A small multi-label image tagger, trained from scratch.
Model: 7.21M parameters, arch resnet, norm batchnorm, depths [2, 5, 5].
Training: soap at rate 0.0044, batches of 192.
Data: trained on rendered dice on a table, 38.4 epochs.
Rows from block 9, named by matrix and row number. Rows with one number belong to one channel. Each number is 128 + 32 x the weight over its row's rms, rounded and kept within 0 to 255. All counts start at 0. Numbers have three digits each. After the name is the row's rms in percent of the matrix's.
# convs0: first 3x3 conv (model.blocks.9.convs.0.weight, 256x256x3x3), inputs 114-119, a 3x3 kernel for each
# convs1: second 3x3 conv (model.blocks.9.convs.1.weight, 256x256x3x3, transposed), outputs 114-119, a 3x3 kernel for each
convs0.86 076:137076080115137137109113096123106145138145129156098066141070082129134104171139145144176185081142184152102146123130117181170153156157047108199163130099105075094077
convs1.86 080:122122101148136128179175090149137112186135049098114117176164085138139080110107107160141145117111159130131092197196113099102100110118147156160121146170099128109215
convs0.87 084:083137103123118115104105094109072101138158148097130145140147140130108110112090165073129122154098166097118135167190165123131111160122128179097097101054105121091141
convs1.87 089:176095167145089168188134096106133126153134143194110175174062078141082080098123126074104156150116141124168104176149218152161143154152156076153057114163115105113134
convs0.88 099:119157110078132131108135125164132104138115098144167146107083041103147078162122129099077105127092085120073131140150101107148147129157159149139087059102118115063092
convs1.88 096:129125218122086143147061120110128158213184144135128145128109118126101152106132107146116087148150132135175122162111159135084141141144120111077184117123151126111155
convs0.89 085:093139147116181105154109156137090136149125159134110137091128088149094132178061088182088102143100104172171118055131175037100133074123127112071106117150123094102149
convs1.89 094:114137138134107122180134114086156159068127114114159099133146151118166123097085178111117114135173189075159136060106117134107127205126112129081172124032201165115119
convs0.90 123:145104130130137071165140122134146133139134127108134124095126132106086119116143104151106113116159174144099138170149125097179125149134089110093139115182107102160129
convs1.90 127:137111146140115114121144150101118088129100129117096136101111116126117125123120105101122182129075139160166115090142113119129097092134115097147098087130160175172115
convs0.91 134:099110128123138122142160141121160107155138178082091154130165139119148142107130090108121165138092150157082101127147115143120147144172130142123163133177080120139161
convs1.91 134:137111075097138124166083126130128132160196086140110141114097133165145128103115113163144098105091149101142116133137132150140118073086157111105146136137143132093131
convs0.92 081:087110123112138124137117164140163116158158082196099104090105164100100091080092082162172153156118089176124160124116082145137143121090097130106117080121171112172212
convs1.92 084:168129140114105128097122105093098102049103146100130135088047105120082081142162154177154086125157102144144117140068065121123111127126127129131228108168126057145188
convs0.93 086:117109167126132127179123159065135161121114155092090147182214211207197123159120079118120119081074111139151171154122099149158119093109101153102047128165122149110155
convs1.93 091:118140098129136102138191095128140143100087097096071074094163076166149175133160143067127153125119158140144091092124096027031124128089150142200161077127160130146170
convs0.94 080:091112105119100094095116112092142138166176151117096152089130085108145168117074114109133121101056099095154119090085033106146114161100100125165123097169158149167159
convs1.94 082:148134160123167135104181098154146122134118091099145159089156162065087124136139156099089124110167173137130147153171113114123159116143120101129081184056152149145130
convs0.95 096:073154102109155142123081112094111106114129140112199167085150186113101128132053131112123138161160090166127118171170134061097131057153112162142102126165121097144131
convs1.95 093:105135129026063086133025172127164153130129166110149128133198176161145159109085156146093106090052104151174119101159160120161092104191174176113162104098185082178102
convs0.96 092:120149116150135054105144182129124121142130165068115103150120074152094119117117152136103140110117144107095161157096099180157123117112095105093113132150109147164137
convs1.96 097:148113103172129095114151113130103116099113161118135128070135141074134108129152122178154097090124137176107122125119081129033164143128133115144104135119148153126155
convs0.97 082:162134108084179084128140077109111160177088165126099122139175097113038111116129100076137111133191164088154113187123153127177100114136078041113103070165175116091081
convs1.97 088:169133091148123160115117106134086056104156125150121140141035059063130114064103135066204169152116117115100111124028071074116154144197209108166178146058128199087069
convs0.98 084:139089140080083092198125102134170130139197177121146158146106042122134149091124142135139165096112079062102156102170118097151123139095103090126152121175106178199087
convs1.98 086:071096121147077104151162140157139127143111141079110106130150148133164138076139125171093118082100107156086127142141120217145168110143074245119090093108117095082122
convs0.99 095:163097167174080195114114112129076067139103085144111167110098122126150172136144125159122074169099127131166107111116130158128057132139114102043124082094150082113093
convs1.99 100:167100153114086109111115141158088144091087053117116114152170167131158165072127152110137158169127057144142166115181146087129110102166103209073116119114169110074155
convs0.100 093:099131094107138136127091153150116111102128116111142153138115128131114109106156160052113126143107115130110114125115073164134093150117148144138131144108181125119171
convs1.100 095:152145190115121155130096113076134068093056059147162117117115138114135096141137083084128110096128065157107138060126106151095126132108154125096103147193135173110108
convs0.101 083:088131125100151112132157104138155122137151149163200105078141148128121100113173126126055127096134106146074115164155161150089111120196077194141087065168123020075154
convs1.101 090:120152119137146148131081125137088147108128080134133120139183159147104119135158169111089134074111176090132104150175181175162119170120134010101199153078160131096071
convs0.102 075:136138085135102111145108125140108116100140094110214117184129072142167097070119125131158165141169136169112077166124106097107087148079139089149059143103142096155138
convs1.102 080:123175103128107157126148131141131126167125112171123121094135178152083129117123101131135096186099114077184151081103163084095122125156103102093193131154104091119097
convs0.103 118:140150101113123104111160124132115181186104111146077173114157100153117183094106139091154164188098171117139145097130165124086130160156083159154197116049123240097170
convs1.103 120:083134130137145104128089096069148129122149118140088170145096160114160127115158150062150111129082145116155120141135137126142121117087226094210056151130216083023168
convs0.104 101:118153132110141145164120100116105121121115134089111124130203143175150164151145079158170064049133161130143136141219190157122161138174118178127152073049155180158115
convs1.104 105:162153134092108104152072145170149114097124097156118091113152134135137198099112202171117135082136145138128100079160146139101176175204118116128100126144221083139139
convs0.105 120:135087148146187102093108153170106130117142100115108154130083130135107142124113092128144100130154159102141099172190143159162071156080044132135127127098068132114092
convs1.105 115:139130146106114138171170155096171125138125162100158133148118081086115107142102116026179111161108127138130166070119143054125188155146154092159093130082056090138118
convs0.106 095:126084106087134193093143160124140128141099072107063130179132232197187183130150111118128138132103157135142157149154144160106128174114148156143105171135124158138179
convs1.106 095:146136092105080117173149112088068129148125124190103100112098054133081123129142155121107147101145123127138112131099085098144178132125110116194146177114175196165131
convs0.107 079:076117114153139158082101170110114123163167122206219172153089112173153082128110095099120143160073131178093086122186125132131168124070123050072123012137093087101178
convs1.107 083:080093116136161098148118139066125102128166134113097134119154146052153193077161140154143151041165154136100133177155121097081105120093111099155130155075123165000158
convs0.108 111:151121152128132157120135138135163136133109171171169117145152099152143099089108099111128172164153134140118138142105093120095039103104096127133161110088141149164114
convs1.108 103:165107126198090146122140094150140140158149049090044054108140114106133156128163104077170122149147153116102113111193157165164096143100154139152128128129077124145165
convs0.109 108:099164138148138152163102074136134129173125099121097117139115117196082153180155118156163114148092139079093140094149116154057078106219148089154102145107149119093154
convs1.109 101:061166161148171086180117169132085071123127077129160145117107128109160133100119043166128159137154122149082157152105079143151147107066097194088134075118136182118183